config = dict(
    encoder_arch='quartznet',
    model='contrastive audio-text model',
    dataset='two synthetic voices taking turns or overlapping, over music, noise or silence',
    train_examples=26041,
    gain_aug_db=6,
    n_mels=64,
    hop_length=160,
    input='log_mel',
    spec_augment=False,
    win_length=512,
    tokenizer='char',
    vocab_size=32,
    loss='softmax',
    embed_dim=256,
    encoder_norm='layernorm',
    encoder_activation='relu',
    encoder_depths=[3, 4, 5, 3],
    encoder_kernel_size=11,
    encoder_stem='single',
    encoder_widths=[128, 128, 128, 128],
    text_encoder_causal=False,
    text_encoder_width=256,
    text_encoder_layers=8,
    text_encoder_norm='layernorm',
    text_encoder_norm_position='pre',
    text_encoder_activation='gelu',
    text_encoder_mlp_ratio=2,
    text_encoder_head_dim=32,
    text_encoder_fused_qkv=False,
    text_encoder_bias='all',
    text_encoder_qk_norm=False,
    text_encoder_layer_scale_init=0.1,
    text_encoder_parallel_block=True,
    text_encoder_inner_norm=False,
    text_encoder_positions='rope',
    init='trunc_normal_002',
    residual_init='zero_last',
    optimizer='muon',
    muon_scale='original',
    lr=0.025,
    momentum=0.95,
    nesterov=True,
    orthogonalizer='polar_express',
    adamw_lr_other_params=0.00079,
    grad_clip=3.0,
    steps=15200,
    batch_size=256,
    epochs=149.4,
    lr_schedule='cosine',
    final_lr_fraction=0,
    warmup_steps=300,
    weight_decay=0.006,
    adamw_weight_decay_other_params=0,
)
Rows from block 4 of the audio encoder of a small contrastive audio-text model, named by matrix and row number. Rows with one number belong to one channel. Each number is 200 + 40 x the weight over its row's rms, rounded and kept within 0 to 999. All counts start at 0. After the name is the row's rms in percent of the matrix's.
After each channel's rows are labels from the 100 clips, of 14848, where the channel reaches its highest value: "lies over" is the class under the peak; "strongest on" is what is common among them. Only what is clearly more common there than usual is listed. The data: two synthetic voices taking turns or overlapping, over music, noise or silence.
# convs1: first pointwise conv (encoder.blocks.4.convs.1.weight, 128x128x1), inputs 0-127
# convs3: second pointwise conv (encoder.blocks.4.convs.3.weight, 128x128x1, transposed), outputs 0-127

convs1.8,102,284,189,161,226,261,238,199,198,146,158,173,176,275,205,232,200,215,158,230,199,121,246,215,227,235,189,161,234,222,204,187,151,187,247,201,208,136,183,163,213,206,172,212,186,174,144,194,197,163,245,253,154,211,180,183,191,214,158,241,144,268,204,120,193,263,102,256,210,230,288,185,210,251,127,207,137,324,143,210,181,203,182,226,184,177,202,157,153,178,204,217,213,163,180,199,249,213,232,194,102,188,210,171,168,254,182,267,191,187,159,261,248,270,182,211,175,124,161,227,179,141,205,216,200,182,238,208,162
convs3.8,093,249,189,186,253,236,219,201,273,180,157,235,210,219,204,181,184,228,261,207,206,273,188,158,198,152,236,233,177,184,161,153,197,258,248,243,96,174,166,183,218,200,148,138,201,183,120,224,223,197,145,237,185,203,246,233,205,258,190,199,263,160,250,243,193,174,178,245,257,229,215,240,222,269,154,229,209,201,185,85,182,235,174,204,190,229,249,236,220,219,208,121,166,196,188,302,184,190,219,201,216,160,151,161,189,222,183,189,217,271,193,229,220,264,154,225,136,224,171,112,217,172,132,153,154,152,214,157,127
lies over: no speech
strongest on: background: everyday noise; wind

convs1.105,107,145,202,180,253,207,234,196,202,190,230,162,230,118,168,222,207,310,185,94,158,219,130,157,206,170,189,290,250,191,202,243,212,144,165,103,224,240,278,197,261,181,217,118,200,227,251,220,191,255,181,163,172,232,236,151,214,250,207,180,242,243,210,178,191,173,191,229,239,208,190,286,188,203,135,229,242,168,223,185,221,229,162,197,201,166,188,197,184,256,218,193,200,174,223,208,122,272,127,150,149,163,94,149,158,223,173,173,274,170,174,173,168,216,245,190,202,187,208,201,243,199,219,219,191,221,229,206,198
convs3.105,110,193,162,192,161,263,252,276,182,148,220,229,181,215,212,216,211,158,182,184,177,224,226,246,150,208,238,177,199,248,214,173,182,165,235,281,193,248,232,223,133,172,241,168,219,165,156,226,143,139,186,198,153,192,223,165,212,239,187,194,163,201,182,271,197,206,155,211,318,164,109,214,218,197,199,251,178,279,128,210,156,259,219,184,203,222,221,198,321,163,158,140,203,198,227,285,176,149,214,154,213,206,182,169,251,258,272,193,154,131,173,159,256,183,210,208,159,160,159,166,215,204,208,120,182,214,221,245,238
lies over: child-like voice
strongest on: child-like voice; first voice: child-like voice; second voice: child-like voice

convs1.88,105,200,186,262,196,163,192,165,210,227,228,179,222,268,141,254,239,172,171,248,172,255,216,185,135,222,266,276,200,258,218,262,238,212,222,178,195,165,135,197,215,174,163,201,251,237,254,110,192,215,198,208,182,230,150,177,268,213,257,238,283,217,188,245,239,169,202,139,209,188,263,173,196,212,237,239,192,226,155,151,280,148,179,221,221,252,222,230,189,184,239,152,175,221,183,204,166,254,276,133,212,194,175,234,301,180,182,172,222,223,227,194,255,267,223,133,194,164,214,215,222,235,297,182,148,252,217,254,182
convs3.88,098,184,185,223,245,316,180,216,223,269,173,198,188,229,173,185,181,183,231,260,214,182,178,232,231,156,203,211,165,187,185,228,178,204,185,213,229,180,194,162,231,198,280,260,183,201,199,239,163,159,187,155,209,245,148,207,191,204,149,203,161,195,157,211,221,235,154,273,128,137,186,175,188,238,191,309,209,280,189,180,188,283,230,151,259,188,199,186,153,254,112,246,259,177,246,219,175,209,238,156,164,247,138,221,175,153,145,201,158,277,204,177,118,177,234,250,147,246,147,177,196,216,178,251,165,239,154,125,197
lies over: child-like voice
strongest on: child-like voice; second voice: child-like voice

convs1.14,090,285,179,187,245,144,156,217,188,221,230,289,237,163,243,209,223,247,155,201,214,213,147,222,180,214,208,297,197,257,177,103,200,147,190,189,185,190,144,283,279,144,213,181,221,168,227,198,161,222,257,191,185,172,229,202,166,249,281,268,197,190,194,245,132,199,202,203,142,232,168,142,106,212,214,166,249,224,162,255,226,134,223,245,170,186,227,292,248,252,204,238,253,206,166,190,198,167,176,178,223,270,148,210,214,124,209,237,150,203,191,197,195,210,218,210,170,250,163,200,262,158,191,198,194,198,187,162,244
convs3.14,090,205,178,165,166,173,199,206,227,241,175,179,184,209,203,185,257,145,320,189,152,185,202,206,213,138,199,162,219,114,235,212,171,198,129,210,192,211,179,162,159,199,156,297,228,206,121,239,235,213,156,200,161,155,252,268,270,231,215,242,236,204,207,224,182,120,222,149,161,203,187,251,215,189,234,162,252,202,215,98,191,148,224,240,228,158,261,221,186,152,195,225,207,193,245,172,219,214,175,220,176,202,148,115,189,229,220,220,201,178,199,278,202,142,229,199,151,140,225,222,197,213,268,243,327,214,180,161,234
lies over: no speech
strongest on: music

convs1.67,103,167,165,193,108,241,205,223,182,281,214,174,198,189,262,218,200,245,221,178,237,232,312,168,187,122,204,234,174,193,154,253,204,253,209,246,273,196,193,190,193,182,146,230,177,208,200,180,141,149,225,275,256,173,208,148,126,186,180,160,196,165,98,170,206,144,215,135,199,181,216,271,218,261,158,242,168,240,181,99,223,154,190,217,177,212,179,241,209,149,197,216,190,199,172,178,220,198,189,207,255,192,237,116,120,203,258,196,173,245,212,193,179,172,211,221,195,300,136,183,212,212,169,186,171,165,199,135,184
convs3.67,099,208,185,153,212,162,216,233,295,162,192,268,242,242,221,204,221,189,147,123,216,177,232,213,161,208,195,212,147,245,167,182,105,173,262,187,243,192,239,208,229,182,156,168,180,153,198,211,254,194,198,227,211,248,194,90,272,167,170,210,201,199,291,183,196,202,276,225,123,175,240,241,195,124,227,125,200,146,161,210,268,203,263,182,147,209,102,202,176,202,225,242,242,205,249,164,177,254,209,242,208,208,230,193,199,211,174,231,199,206,198,156,187,191,156,236,178,173,266,257,128,186,265,136,241,188,162,189,224
lies over: no speech
strongest on: background: everyday noise; thin (high-pass); pink noise

convs1.37,106,53,283,231,149,201,172,193,294,200,190,270,249,115,127,145,188,240,226,232,169,184,195,233,211,141,182,178,127,192,232,181,190,190,127,185,232,206,183,179,217,241,181,197,159,256,205,203,191,179,154,163,182,256,145,211,207,124,232,196,166,207,187,225,196,177,239,191,254,220,172,278,248,145,117,246,267,144,177,270,204,195,175,186,177,254,233,222,242,245,269,211,200,260,211,226,225,176,197,228,237,192,259,140,188,212,223,185,223,201,174,154,186,203,226,238,183,206,245,166,156,253,216,186,193,156,162,194,178
convs3.37,095,201,192,254,145,182,163,187,201,221,215,157,181,200,263,145,207,189,207,221,181,165,233,163,187,219,230,266,164,202,193,170,203,232,209,171,126,246,167,152,221,218,235,225,203,225,204,131,231,245,236,227,199,245,231,206,159,232,235,221,140,141,155,187,287,190,230,249,205,248,184,252,212,135,130,199,141,126,189,268,236,216,173,261,200,203,226,182,181,269,231,150,145,252,159,196,216,236,244,250,194,163,192,250,122,232,141,203,209,216,212,207,168,156,207,243,180,247,162,167,215,290,167,217,209,225,56,208,119
lies over: no speech
strongest on: music; second voice: none

convs1.125,094,215,259,228,215,222,221,231,147,176,198,210,151,198,215,222,215,220,242,203,220,233,239,201,222,222,206,207,198,132,163,265,252,225,209,186,206,271,194,216,185,248,155,226,268,246,252,209,162,166,292,153,229,208,280,245,245,179,230,200,260,226,246,177,241,132,176,186,209,213,256,230,218,137,257,311,193,252,193,177,188,248,252,219,161,255,146,218,183,189,118,116,248,198,228,162,234,266,259,275,177,227,203,224,176,165,183,252,115,117,185,207,264,234,162,162,171,162,230,252,196,202,222,212,171,193,185,193,190
convs3.125,091,236,217,192,219,177,188,191,253,180,187,196,148,171,225,203,205,268,167,211,228,100,191,225,214,200,259,188,182,145,159,201,248,202,202,206,240,195,122,165,200,249,197,289,271,194,150,173,234,228,192,118,260,217,241,175,217,208,196,204,117,160,160,209,232,207,223,180,240,140,255,201,210,130,168,219,240,202,220,220,203,219,139,169,186,157,269,227,225,194,215,292,184,240,87,176,221,186,261,124,184,175,132,192,177,202,200,221,184,163,180,278,200,200,223,146,285,206,203,170,189,227,238,277,210,189,249,178,105
lies over: child-like voice
strongest on: background: everyday noise; thin (high-pass)

convs1.28,105,286,214,234,114,238,247,196,225,305,191,150,259,216,202,205,193,272,268,204,214,172,179,212,219,199,284,215,175,144,218,190,245,220,161,175,296,225,155,187,207,216,193,190,226,175,197,200,214,191,223,215,163,197,211,189,220,123,170,233,229,272,184,148,246,225,146,221,249,266,224,263,185,219,118,275,169,190,204,201,242,218,207,196,179,211,202,260,211,276,277,200,229,134,231,185,178,185,194,159,156,205,228,173,141,184,252,272,159,206,206,235,189,172,213,154,201,224,187,201,152,289,157,211,270,122,164,186,227
convs3.28,093,113,198,260,227,258,175,133,228,190,182,347,167,259,216,184,269,237,132,106,170,155,169,194,148,200,194,155,168,228,163,190,205,265,238,229,242,167,179,212,188,234,149,225,206,160,153,212,176,171,168,160,186,189,157,183,242,216,190,194,180,238,202,178,207,148,256,205,184,145,178,206,178,204,260,199,165,222,187,195,320,198,255,283,294,199,252,160,153,201,249,204,186,224,216,252,208,140,211,279,178,223,184,154,223,154,178,180,183,154,212,237,243,185,194,223,217,176,205,130,219,162,226,216,220,223,209,210,173
lies over: no speech
strongest on: music

convs1.72,086,194,146,284,172,220,176,215,164,145,229,205,224,269,182,201,179,169,261,236,183,210,148,75,162,223,252,176,199,178,222,174,198,75,148,152,248,202,180,165,196,262,245,230,206,260,179,235,176,128,208,157,183,149,252,199,200,176,153,137,292,191,159,192,159,195,194,131,202,233,164,212,196,184,208,133,215,203,214,178,192,280,211,183,165,126,225,199,192,202,154,214,223,254,184,209,157,218,160,227,190,171,228,139,228,240,221,227,234,172,237,203,184,174,188,222,131,155,188,219,211,240,154,133,279,238,212,179,128
convs3.72,081,234,110,198,99,226,191,247,186,237,193,173,220,222,182,269,244,104,230,228,150,226,210,184,223,108,235,173,125,206,190,224,171,282,216,134,162,145,234,171,246,197,253,238,185,249,216,219,148,211,165,176,95,167,188,250,198,194,248,174,210,203,206,187,184,245,212,159,188,165,181,248,215,239,145,194,187,213,206,193,215,168,206,256,201,156,207,207,236,222,193,201,212,195,237,189,135,269,168,221,261,222,193,225,185,273,132,190,179,243,292,213,200,164,210,198,162,135,134,173,185,252,167,256,271,207,200,270,187
lies over: no speech
strongest on: rain

convs1.94,087,197,225,210,220,198,182,202,258,191,231,218,226,267,162,159,205,233,183,185,218,175,226,224,151,227,217,194,183,240,189,191,218,191,155,183,183,213,157,222,179,231,293,242,232,179,216,192,217,141,212,153,240,141,198,187,178,271,250,246,171,213,270,200,164,138,224,195,159,176,260,176,152,203,216,247,233,267,295,235,221,208,185,279,183,162,194,291,184,205,147,225,192,242,223,216,117,302,250,245,151,223,154,247,123,186,234,238,113,214,142,196,211,229,235,196,187,162,158,115,205,188,288,193,211,250,128,188,224
convs3.94,089,156,211,228,237,180,184,227,130,192,205,160,203,267,158,169,208,217,301,311,211,303,187,181,262,238,197,222,167,105,199,164,281,235,192,220,242,177,121,133,162,245,171,198,259,193,192,236,189,202,231,237,241,149,117,140,193,132,205,242,147,231,230,168,185,211,148,199,160,197,218,243,226,192,201,232,117,193,193,185,201,262,194,202,140,281,192,193,223,165,217,179,231,227,205,171,209,229,141,202,191,197,242,265,162,168,165,194,204,182,190,231,240,245,195,221,213,156,170,252,236,186,238,153,167,205,128,178,156
lies over: no speech
strongest on: background: everyday noise